{"norm_position": "pre", "activation": "geglu", "fused_qkv": true, "width": 192, "optimizer": "muon", "orthogonalizer": "newton_schulz_5", "weight_decay": 0.3}
Rows from block 3 of a small audio frame classifier, named by matrix and row number. Rows with one number belong to one neuron. Each number is 200 + 30 x the weight over its row's rms, rounded and kept within 0 to 999. All counts start at 0.
After each neuron's rows are labels from the 100 clips, of 14848, where the neuron reaches its largest size: "peak on" is the class under the peak. Only what is clearly more common there than usual is listed. The data: two synthetic voices taking turns or overlapping, over music, noise or silence.
# gate: MLP gate (model.blocks.3.mlp.gate.weight, 768x192), inputs 128-191
# fc1: MLP up (model.blocks.3.mlp.fc1.weight, 768x192), inputs 128-191
# fc2: MLP down (model.blocks.3.mlp.fc2.weight, 192x768, transposed), outputs 128-191

gate.382,166,190,177,223,215,153,174,202,146,236,205,170,221,218,177,195,210,207,209,213,191,218,250,202,280,111,200,180,221,135,140,294,184,144,251,190,185,194,192,168,157,161,208,203,214,202,120,192,188,215,237,202,203,180,205,175,171,218,216,232,184,186,218,179
fc1.382,240,202,210,158,184,219,261,166,284,174,187,251,165,162,209,221,193,202,171,182,199,199,185,170,166,259,208,222,181,233,246,113,190,312,134,202,194,204,223,224,208,252,191,205,206,167,284,216,198,189,175,179,182,233,188,222,209,180,188,180,186,212,245,221
fc2.382,203,203,252,166,211,195,136,152,192,220,248,198,156,164,164,173,230,132,177,239,130,206,186,175,238,154,214,209,173,156,199,204,135,197,208,215,233,180,244,208,194,242,216,156,181,240,201,173,197,242,239,214,180,204,159,152,228,224,169,198,207,229,210,130
peak on: high voice; low voice

gate.653,168,194,172,249,171,180,166,185,180,224,199,187,242,240,174,178,187,214,172,206,178,190,222,220,207,200,224,162,169,232,152,208,205,115,223,203,210,191,165,146,173,164,239,189,209,223,155,181,204,182,179,195,190,217,200,205,274,207,240,222,171,187,176,127
fc1.653,212,222,198,143,180,229,257,235,225,197,187,211,174,203,239,215,215,215,230,181,209,185,164,179,167,221,173,214,195,159,234,172,226,279,181,174,158,206,246,241,235,254,200,244,220,215,242,227,183,227,247,223,179,241,212,227,168,199,181,168,222,222,188,241
fc2.653,216,153,229,167,221,190,162,201,148,181,207,217,242,224,155,205,200,185,221,213,188,221,142,189,177,189,248,240,139,252,233,187,175,234,222,265,237,166,237,161,221,198,210,173,223,214,220,213,208,210,207,219,210,218,185,160,198,241,144,160,230,186,234,193
peak on: high voice

gate.386,195,207,179,212,176,176,219,197,228,204,141,173,185,202,182,185,234,283,205,260,176,180,233,182,183,165,210,238,193,151,223,186,175,214,187,159,224,222,190,239,219,154,198,167,168,238,154,203,228,209,151,186,171,227,190,229,176,203,215,204,218,204,237,135
fc1.386,160,202,208,226,187,234,210,191,146,207,224,232,200,163,122,184,175,224,202,196,194,136,177,152,151,198,245,205,230,220,239,242,225,169,199,237,198,193,207,165,188,226,239,158,214,188,211,229,204,210,205,206,237,146,191,194,207,226,233,189,200,214,232,223
fc2.386,208,209,192,194,159,216,175,171,237,209,167,231,176,221,209,249,214,217,239,148,197,181,197,144,232,252,165,206,152,192,194,238,125,204,238,201,193,198,236,258,156,218,231,221,160,214,206,227,221,215,215,226,157,233,212,165,187,228,205,194,251,168,239,172
peak on: high voice

gate.118,210,140,264,220,241,226,215,180,160,131,231,188,189,145,142,146,162,204,212,184,224,238,206,158,209,236,145,204,215,211,244,208,209,197,205,182,233,198,238,175,158,257,223,222,169,210,196,187,241,263,213,236,207,176,202,135,232,184,175,178,220,209,243,220
fc1.118,192,240,167,176,181,188,229,201,226,197,192,216,265,174,202,214,224,205,184,230,167,231,202,246,196,179,240,202,207,184,153,208,202,254,189,197,139,229,199,184,223,203,217,157,207,183,210,177,151,162,183,226,186,239,183,214,134,184,201,190,170,225,163,219
fc2.118,211,251,194,185,215,184,204,201,192,203,232,163,177,190,206,208,207,204,219,220,199,200,197,233,213,175,164,238,242,197,133,196,151,234,209,136,181,219,193,206,188,157,244,136,216,176,210,189,224,232,202,227,208,220,203,166,197,180,199,225,197,128,218,237
peak on: deep voice; low voice

gate.400,160,164,160,217,242,170,173,192,178,196,227,182,204,253,228,178,186,189,150,201,190,170,188,221,176,211,197,190,193,210,167,162,183,238,197,215,244,166,217,221,175,215,185,178,213,246,158,192,200,247,222,182,198,180,149,208,240,230,160,162,171,215,259,168
fc1.400,209,230,201,136,246,205,285,184,178,206,196,236,185,183,174,230,214,223,199,180,237,219,159,196,219,214,193,237,208,175,204,243,183,161,196,174,158,214,219,179,214,188,151,228,165,227,185,221,204,175,151,198,179,224,220,218,190,162,192,254,220,124,145,227
fc2.400,198,203,206,164,229,120,161,169,128,188,218,209,251,164,167,207,190,185,175,178,180,212,173,236,162,165,225,201,249,206,150,198,187,196,201,245,193,216,200,195,132,209,211,177,204,223,168,201,204,207,240,149,146,223,204,162,206,210,231,216,241,173,186,195
peak on: two voices

gate.561,200,167,218,138,221,211,191,203,212,204,205,186,232,184,175,185,174,219,122,270,210,198,215,228,189,201,161,240,235,224,216,150,181,218,233,209,172,209,162,272,181,276,207,195,211,209,222,193,213,187,223,191,225,181,217,148,187,225,231,215,253,192,175,234
fc1.561,214,236,180,190,165,193,252,180,163,165,192,181,174,228,222,236,221,171,282,179,206,238,191,203,217,230,216,178,198,216,213,198,228,191,149,166,264,171,245,120,252,144,188,200,190,186,240,201,185,174,170,205,188,197,171,261,231,175,190,168,180,212,261,219
fc2.561,198,173,243,233,192,212,163,171,209,157,243,173,200,201,185,170,217,177,243,215,218,201,201,228,225,215,199,171,185,212,275,236,259,186,216,189,247,150,189,232,221,223,190,198,178,198,223,204,188,211,198,188,205,268,196,164,203,207,208,202,191,199,156,280
peak on: deep voice

gate.404,261,218,203,180,181,275,185,173,236,175,192,220,260,203,134,207,158,234,175,203,199,261,203,210,232,195,153,240,185,190,166,182,188,169,207,199,178,157,157,221,211,181,229,157,239,190,192,208,154,187,242,204,236,235,205,222,220,181,173,192,181,220,184,205
fc1.404,228,192,184,189,197,241,222,186,216,188,195,182,256,178,205,199,151,213,209,210,211,251,269,214,227,245,198,192,277,184,196,183,204,206,203,222,201,177,211,181,181,220,226,149,214,253,199,159,167,203,164,225,186,273,168,161,200,180,208,188,185,185,150,177
fc2.404,154,217,252,229,202,253,237,169,223,216,277,189,230,192,187,242,178,168,163,209,187,167,187,263,224,195,197,202,208,227,183,192,244,125,179,183,221,175,250,238,216,159,222,176,217,218,177,184,235,134,210,205,242,230,262,234,222,162,216,203,217,202,189,193
peak on: no speech

gate.700,232,192,176,138,200,182,171,214,201,203,258,223,200,270,237,207,154,192,221,104,248,156,186,179,198,151,234,220,217,235,232,170,243,233,220,165,240,160,167,232,195,171,219,220,187,179,166,201,247,208,217,205,210,199,167,206,230,187,180,253,158,197,144,205
fc1.700,205,214,187,274,212,216,202,229,176,179,204,203,231,194,169,252,208,209,218,200,183,247,155,163,195,168,218,217,199,130,208,171,191,204,214,222,152,179,160,213,206,151,211,131,169,194,166,150,238,205,262,139,190,236,164,192,232,207,189,213,170,169,169,206
fc2.700,234,190,229,191,210,227,170,199,134,148,222,238,192,223,198,160,226,152,240,178,189,152,227,223,194,242,264,182,202,208,178,205,243,245,206,168,175,153,221,213,194,181,217,167,179,195,226,237,188,263,186,199,159,206,192,235,202,209,269,239,204,240,253,149
peak on: no speech

gate.617,163,183,202,218,223,168,240,172,213,175,233,180,197,225,206,221,208,225,245,187,166,241,201,198,208,196,216,187,187,207,210,158,194,149,212,230,203,212,184,229,167,234,211,171,187,262,173,212,154,167,214,194,174,234,180,283,275,192,172,204,224,186,174,238
fc1.617,181,176,147,148,120,143,149,205,194,206,223,181,167,188,197,244,226,224,241,210,204,244,198,210,178,159,202,232,253,257,175,183,204,217,159,191,176,212,207,193,233,206,205,169,208,213,202,242,214,192,144,163,195,234,195,240,234,206,180,222,243,189,219,196
fc2.617,212,213,233,212,211,123,192,257,219,229,124,198,211,195,217,214,125,211,152,243,202,208,174,216,229,229,205,173,225,183,188,191,201,224,212,157,195,210,179,252,159,142,220,211,235,230,216,173,204,163,202,155,134,140,219,196,225,181,248,199,199,235,206,234
peak on: child-like voice

gate.116,214,247,223,171,254,197,218,206,219,243,238,184,178,188,181,197,168,175,242,160,176,212,215,221,187,164,199,186,176,205,192,200,185,138,219,202,163,197,236,194,172,198,277,214,170,146,147,198,170,196,141,249,198,168,235,206,199,220,210,209,185,184,220,215
fc1.116,192,237,182,225,247,260,175,194,200,159,202,219,232,201,207,197,204,197,179,220,271,199,240,214,238,281,203,221,225,149,192,247,251,248,191,225,215,200,176,221,203,193,191,150,179,189,213,243,201,198,196,183,205,182,202,216,264,214,194,225,233,213,187,195
fc2.116,247,198,142,217,228,147,188,180,221,151,190,194,228,232,168,208,137,182,215,210,175,211,227,259,241,232,177,186,181,173,204,175,138,244,226,172,200,235,202,168,159,203,226,192,182,270,201,216,215,177,202,189,201,191,227,206,245,225,227,162,182,230,197,198
peak on: two voices; child-like voice

gate.560,259,143,167,237,188,210,186,155,219,203,197,200,184,190,170,199,200,214,224,186,174,179,118,200,157,197,170,246,213,193,183,233,140,234,197,158,229,208,206,178,227,216,177,185,169,164,255,253,210,222,202,172,245,187,186,221,195,232,221,201,195,189,217,275
fc1.560,174,197,240,222,174,190,217,230,176,184,196,215,285,180,237,226,196,197,200,268,197,185,198,245,176,215,252,185,206,161,177,225,249,170,212,238,206,217,205,173,166,237,222,194,203,249,170,204,210,219,235,169,192,121,233,139,227,170,182,172,216,170,178,173
fc2.560,209,227,224,247,214,151,169,215,198,210,197,155,246,202,172,183,216,210,201,208,199,201,151,256,194,161,208,224,231,203,179,221,156,256,199,166,209,226,217,145,229,233,225,158,217,189,202,211,221,256,201,207,223,188,188,168,252,168,208,186,200,208,180,249
peak on: high voice

gate.371,222,244,210,169,201,206,220,193,233,239,165,172,178,153,202,186,217,186,233,209,224,194,213,222,167,176,214,142,172,166,209,195,199,265,217,186,197,172,208,190,226,184,188,207,189,226,223,189,214,152,190,177,203,189,222,188,245,200,239,161,203,194,158,177
fc1.371,188,238,229,175,181,209,172,202,244,227,218,136,192,157,204,202,205,190,240,217,250,200,196,180,168,219,241,193,198,167,204,171,203,269,181,204,222,164,216,203,224,183,200,229,177,238,215,232,185,128,207,197,227,217,192,183,238,173,265,184,197,178,179,181
fc2.371,192,210,244,195,204,214,193,206,139,191,194,147,205,277,212,257,142,200,215,201,226,193,168,223,242,175,165,202,282,236,199,198,200,188,200,212,208,211,207,238,138,198,219,174,199,211,199,244,153,206,232,221,214,171,185,221,161,196,237,222,203,190,213,168
peak on: child-like voice

gate.765,196,217,181,235,229,237,196,141,170,210,167,228,210,109,203,150,226,192,192,209,226,236,204,184,202,235,208,203,244,191,186,233,228,194,220,177,204,163,205,228,201,189,237,209,202,254,160,137,226,154,239,202,222,211,186,222,257,171,213,205,201,252,165,228
fc1.765,172,201,201,235,190,190,214,210,152,219,192,255,188,109,222,189,185,205,203,197,240,224,210,186,224,217,200,268,233,208,221,212,206,253,248,167,198,204,206,167,227,142,228,231,215,230,205,197,234,177,255,208,176,193,190,198,193,197,210,186,191,147,255,245
fc2.765,199,237,206,138,189,243,174,220,247,182,189,189,180,194,227,204,206,206,252,206,257,193,168,169,159,139,234,194,216,265,196,227,227,216,194,211,181,156,230,229,187,248,218,182,171,210,215,195,193,219,171,233,217,269,190,257,187,219,194,160,177,169,209,242
peak on: low voice; deep voice

gate.577,205,165,191,215,219,175,215,185,210,170,235,191,202,239,179,188,159,206,231,162,196,207,164,248,238,220,224,251,241,201,140,205,189,249,174,180,190,194,232,258,214,170,193,220,206,244,210,139,165,193,205,177,198,193,188,242,228,126,172,201,186,211,215,167
fc1.577,237,212,195,185,184,209,211,229,183,224,152,192,164,191,236,193,209,218,157,244,255,237,189,164,176,158,184,167,223,173,266,202,203,172,208,205,200,191,176,162,180,193,224,229,178,230,171,191,229,194,171,251,244,213,202,213,162,202,213,205,198,198,242,226
fc2.577,229,179,166,196,208,211,177,162,158,163,182,222,202,243,154,197,229,204,197,224,225,193,231,155,206,207,206,185,253,170,210,177,173,218,209,200,163,194,172,129,186,192,208,180,138,192,218,178,189,201,187,244,258,197,189,256,191,248,165,238,149,201,209,227
peak on: deep voice

gate.659,230,196,168,263,220,207,197,210,193,217,194,159,164,197,194,198,201,256,258,234,176,237,243,221,164,152,161,204,212,229,216,238,164,165,210,194,209,168,272,181,212,180,244,175,211,209,218,187,251,218,204,209,222,207,227,201,212,268,150,200,221,284,216,266
fc1.659,237,205,248,131,218,203,139,180,198,210,181,153,224,200,187,211,230,207,197,228,145,180,169,191,210,220,217,239,173,223,191,204,216,165,191,188,214,211,215,189,217,236,211,171,119,232,236,182,186,216,226,224,199,216,169,230,229,232,272,147,174,225,153,191
fc2.659,184,197,188,204,238,172,130,256,226,170,173,215,168,233,152,183,205,153,250,227,176,224,201,224,222,166,120,214,215,148,217,181,181,212,218,164,120,195,234,182,211,174,238,197,233,167,254,191,241,233,189,208,193,216,205,183,203,166,215,146,207,221,229,243
peak on: two voices

gate.559,200,230,228,194,212,217,200,207,214,188,178,193,235,235,178,163,235,154,234,204,185,202,153,190,167,177,242,253,198,197,301,225,188,212,229,248,234,178,131,213,206,204,232,126,152,231,206,193,191,172,238,217,195,198,209,216,273,199,251,208,176,181,186,217
fc1.559,190,239,202,193,235,243,223,175,172,211,202,158,178,236,196,227,223,167,231,201,166,238,171,189,185,212,159,209,181,233,181,156,184,213,180,225,214,175,233,242,215,223,179,209,176,248,171,200,214,226,217,190,200,180,186,184,247,190,261,214,177,193,222,220
fc2.559,174,217,155,193,174,206,175,167,170,217,158,213,233,257,199,201,217,243,178,172,189,195,201,192,199,205,222,209,159,186,234,111,214,212,219,129,208,210,166,186,163,196,169,244,145,184,199,194,140,173,184,213,238,225,189,239,188,210,202,195,261,212,192,212
peak on: no speech

gate.651,212,211,215,186,136,217,155,128,151,217,211,188,157,219,194,179,235,196,202,234,162,185,209,196,167,149,208,188,147,180,210,212,224,245,154,199,164,223,196,174,266,259,191,175,247,188,214,216,190,237,226,211,215,197,166,197,106,243,161,201,205,152,191,192
fc1.651,141,177,234,154,173,204,178,224,174,196,192,198,187,141,167,223,187,195,222,237,164,201,233,233,199,226,196,200,189,229,134,191,224,219,185,189,175,204,225,266,221,289,211,149,146,179,226,187,214,201,213,176,255,161,165,186,167,193,232,191,187,220,251,255
fc2.651,159,212,199,170,208,201,193,259,234,179,184,189,240,184,195,184,151,207,199,193,228,199,211,218,191,231,203,179,220,247,218,190,231,198,247,194,218,190,256,241,181,129,219,167,158,199,198,207,207,157,232,207,243,175,252,202,204,177,228,194,185,198,169,171
peak on: two voices; high voice

gate.232,258,191,180,232,196,202,197,248,172,220,188,164,196,195,154,208,208,184,220,199,149,240,191,202,199,185,206,176,201,185,208,205,172,163,188,260,159,202,190,168,189,212,255,243,281,216,216,225,172,211,127,159,209,154,207,184,233,209,161,204,165,211,212,193
fc1.232,185,171,211,217,234,171,235,202,193,131,246,184,207,185,211,185,193,196,193,202,229,199,175,232,244,175,171,188,156,182,189,168,183,236,183,172,241,206,189,183,257,169,154,164,160,182,190,249,209,213,257,192,138,205,195,183,189,181,251,200,234,200,217,215
fc2.232,239,157,203,247,197,201,220,203,183,175,197,201,209,190,173,244,232,204,231,169,161,188,223,217,203,202,166,220,195,178,193,207,192,210,150,242,146,244,146,172,212,165,184,238,250,203,239,198,216,205,250,184,198,209,243,154,188,213,195,231,197,160,294,141
peak on: two voices; child-like voice

gate.501,196,220,168,172,154,238,181,213,172,264,206,178,205,181,164,174,250,152,167,165,200,234,172,233,186,197,256,211,198,197,195,175,191,148,237,222,164,210,188,240,206,223,216,168,227,206,221,201,191,230,226,231,208,197,186,229,205,146,200,240,235,221,166,171
fc1.501,207,213,171,243,217,176,175,192,229,208,169,212,215,198,243,207,148,248,233,173,220,130,186,213,151,155,202,181,210,213,238,202,182,184,153,218,218,217,163,209,169,168,246,225,160,258,163,193,153,205,161,199,198,200,249,176,192,231,173,179,219,221,178,198
fc2.501,182,241,182,209,166,226,196,212,227,255,244,208,230,185,197,236,248,143,230,189,233,123,179,215,159,188,251,230,192,201,234,205,219,165,224,244,232,200,215,218,184,207,239,195,194,226,222,188,173,240,197,182,196,144,203,212,171,178,194,172,201,190,165,209
peak on: no speech

gate.49,209,221,156,277,196,165,199,220,255,194,158,197,228,198,239,178,214,211,244,227,197,184,206,173,179,221,233,214,153,199,145,230,223,182,197,190,256,237,118,164,176,174,222,177,232,193,226,239,214,243,220,168,179,229,205,212,168,156,159,179,199,193,171,204
fc1.49,173,199,153,193,226,187,233,210,217,150,219,232,202,222,209,184,184,209,201,209,230,237,273,157,242,194,171,254,196,243,203,253,157,192,188,189,205,168,136,208,224,170,217,207,201,225,217,184,217,207,189,252,188,150,196,274,206,255,167,194,171,138,260,205
fc2.49,211,210,178,177,213,156,191,252,159,191,220,207,222,182,230,216,225,202,194,189,207,228,252,191,195,166,219,225,218,215,200,169,138,232,198,167,147,200,221,177,236,194,194,195,159,244,214,239,220,205,226,236,179,185,214,262,237,230,172,170,191,206,231,200
peak on: low voice

gate.628,213,182,196,186,187,240,202,210,202,187,198,212,236,258,194,212,215,173,212,178,212,217,233,241,163,204,205,223,200,198,147,169,231,168,210,177,176,228,181,267,204,196,211,189,222,148,261,142,158,161,163,273,192,174,207,139,141,159,213,198,215,265,218,211
fc1.628,209,222,194,233,206,174,181,170,232,243,215,171,170,151,146,162,143,214,226,205,204,176,171,136,239,175,181,148,178,173,217,217,162,199,174,220,213,216,248,195,224,216,190,173,229,231,155,256,223,231,210,177,160,198,200,247,231,205,134,208,151,222,190,196
fc2.628,211,228,211,171,156,173,176,173,193,183,218,179,234,133,255,204,227,191,206,160,222,179,188,195,204,196,175,205,104,170,165,159,237,182,202,241,205,214,204,232,203,234,214,208,176,230,217,214,158,211,183,218,194,178,151,184,227,241,235,227,172,225,176,236
peak on: no speech

gate.555,201,174,198,154,278,185,203,233,248,180,185,215,177,224,155,205,185,191,221,179,234,191,231,189,163,187,225,232,183,113,203,203,208,224,230,229,134,225,238,213,191,177,194,206,224,173,235,200,176,197,233,168,203,243,235,184,231,214,171,229,189,214,158,208
fc1.555,172,202,203,189,234,191,213,227,245,180,245,201,224,174,187,190,193,191,232,218,174,215,225,240,180,249,209,204,228,193,239,194,221,209,235,206,190,193,233,192,175,180,198,198,190,145,168,144,193,197,235,175,228,185,207,172,247,209,183,156,214,279,223,194
fc2.555,167,191,119,220,175,193,215,217,159,132,257,193,244,207,229,199,192,217,184,247,198,170,155,223,180,228,202,164,199,202,206,196,171,186,170,177,159,237,153,156,164,183,251,146,174,200,224,179,250,215,203,166,197,151,184,193,207,224,203,187,150,211,246,225
peak on: deep voice

gate.301,209,197,180,209,186,206,197,175,224,245,200,230,189,203,227,236,198,215,175,169,155,220,137,178,177,230,219,228,224,218,181,211,201,141,229,222,215,189,141,162,269,222,224,222,195,211,238,206,198,228,189,187,184,161,182,212,141,203,232,244,246,226,184,139
fc1.301,173,230,191,197,177,152,172,185,217,214,187,190,189,229,206,162,200,217,182,210,235,169,262,170,198,185,167,213,191,186,148,172,190,250,184,228,177,187,217,215,131,271,225,207,207,174,145,217,231,179,200,180,210,190,203,197,245,169,186,207,158,161,248,205
fc2.301,228,174,177,229,193,209,199,202,177,251,222,215,217,195,196,212,211,202,170,281,258,171,230,202,195,163,232,227,149,223,234,171,211,185,222,200,162,193,197,238,220,233,159,180,174,216,164,188,251,191,235,212,217,159,248,212,190,211,182,211,222,200,189,140
peak on: child-like voice

gate.127,200,189,200,216,180,223,207,187,214,212,177,243,178,213,201,162,204,186,212,222,223,216,137,203,201,255,212,205,179,242,210,151,155,246,162,187,182,167,225,202,239,210,249,212,196,140,223,190,126,230,162,190,263,158,229,197,244,170,195,177,201,188,230,215
fc1.127,153,238,203,222,263,166,210,228,208,227,227,168,225,206,157,218,214,226,185,216,168,162,224,207,222,166,240,209,204,163,179,273,196,152,281,176,235,177,147,156,174,206,176,220,236,243,171,215,189,251,264,189,175,244,166,232,188,188,188,216,166,212,177,186
fc2.127,195,170,219,193,181,225,208,194,172,242,223,189,240,204,199,183,205,196,181,257,194,232,222,239,210,181,227,205,228,202,163,211,120,171,206,183,165,185,193,154,292,207,199,203,245,208,165,159,177,257,200,172,243,199,130,200,186,257,180,230,159,161,172,220
peak on: high voice; low voice

gate.667,228,171,245,229,258,189,217,212,239,225,212,189,178,179,161,192,190,231,160,168,161,219,173,240,243,132,200,240,226,210,184,212,205,235,235,195,174,201,257,229,197,247,192,246,156,222,130,175,236,184,213,173,215,250,218,219,136,137,187,218,162,188,231,252
fc1.667,232,208,179,241,149,174,178,179,182,166,202,219,196,195,152,182,208,200,185,148,253,251,237,223,262,192,187,229,231,146,180,213,198,209,189,219,179,226,205,167,219,141,168,161,201,276,177,196,196,143,179,246,205,170,211,201,260,185,237,196,250,200,206,250
fc2.667,216,170,167,212,220,191,252,190,239,181,179,177,191,223,181,212,243,244,179,168,163,205,234,212,228,174,196,171,187,192,210,172,179,256,205,200,222,159,188,229,164,235,169,231,221,177,182,145,256,230,182,253,154,233,234,198,186,213,233,175,149,224,186,218
peak on: deep voice

gate.277,225,184,194,140,165,167,178,211,209,219,242,161,175,174,213,173,243,210,251,183,191,189,222,238,227,184,215,166,238,200,183,181,223,190,192,221,191,192,230,196,142,212,176,181,175,224,196,208,192,151,164,226,227,190,182,168,211,236,203,199,181,176,161,197
fc1.277,203,160,198,204,210,188,180,222,210,174,126,207,188,232,155,201,193,192,209,180,217,222,227,224,185,171,232,184,180,154,197,211,205,196,222,170,170,234,239,220,281,184,220,196,217,160,210,197,177,239,141,227,126,228,180,236,211,177,221,159,217,205,240,216
fc2.277,251,195,186,185,149,175,163,188,143,196,227,170,210,243,225,219,215,189,213,173,163,230,184,182,221,196,201,220,174,166,197,180,204,175,193,221,170,182,209,208,198,227,218,190,174,188,225,227,156,226,133,259,192,222,169,232,207,257,135,187,180,185,214,207
peak on: low voice; deep voice

gate.6,177,153,203,146,167,212,168,238,213,197,137,176,191,214,224,207,221,162,201,180,153,206,137,218,218,187,233,207,193,160,160,160,201,208,200,194,190,199,209,200,181,188,230,189,226,186,169,186,197,202,197,171,201,231,185,239,212,198,198,150,203,210,313,228
fc1.6,169,171,162,172,147,178,167,197,189,205,143,177,160,250,209,216,226,193,228,166,200,181,206,200,194,204,215,211,213,203,183,163,202,209,176,215,209,196,193,204,233,173,226,192,259,167,167,205,208,199,186,226,247,144,231,196,223,222,203,177,166,158,290,234
fc2.6,187,220,167,210,208,204,231,194,193,221,178,175,178,216,241,211,191,230,230,168,247,236,106,164,266,198,211,249,246,156,218,219,152,202,198,193,200,218,159,221,252,192,164,198,252,211,93,176,197,156,159,171,128,212,197,239,237,184,194,176,225,189,203,230
peak on: child-like voice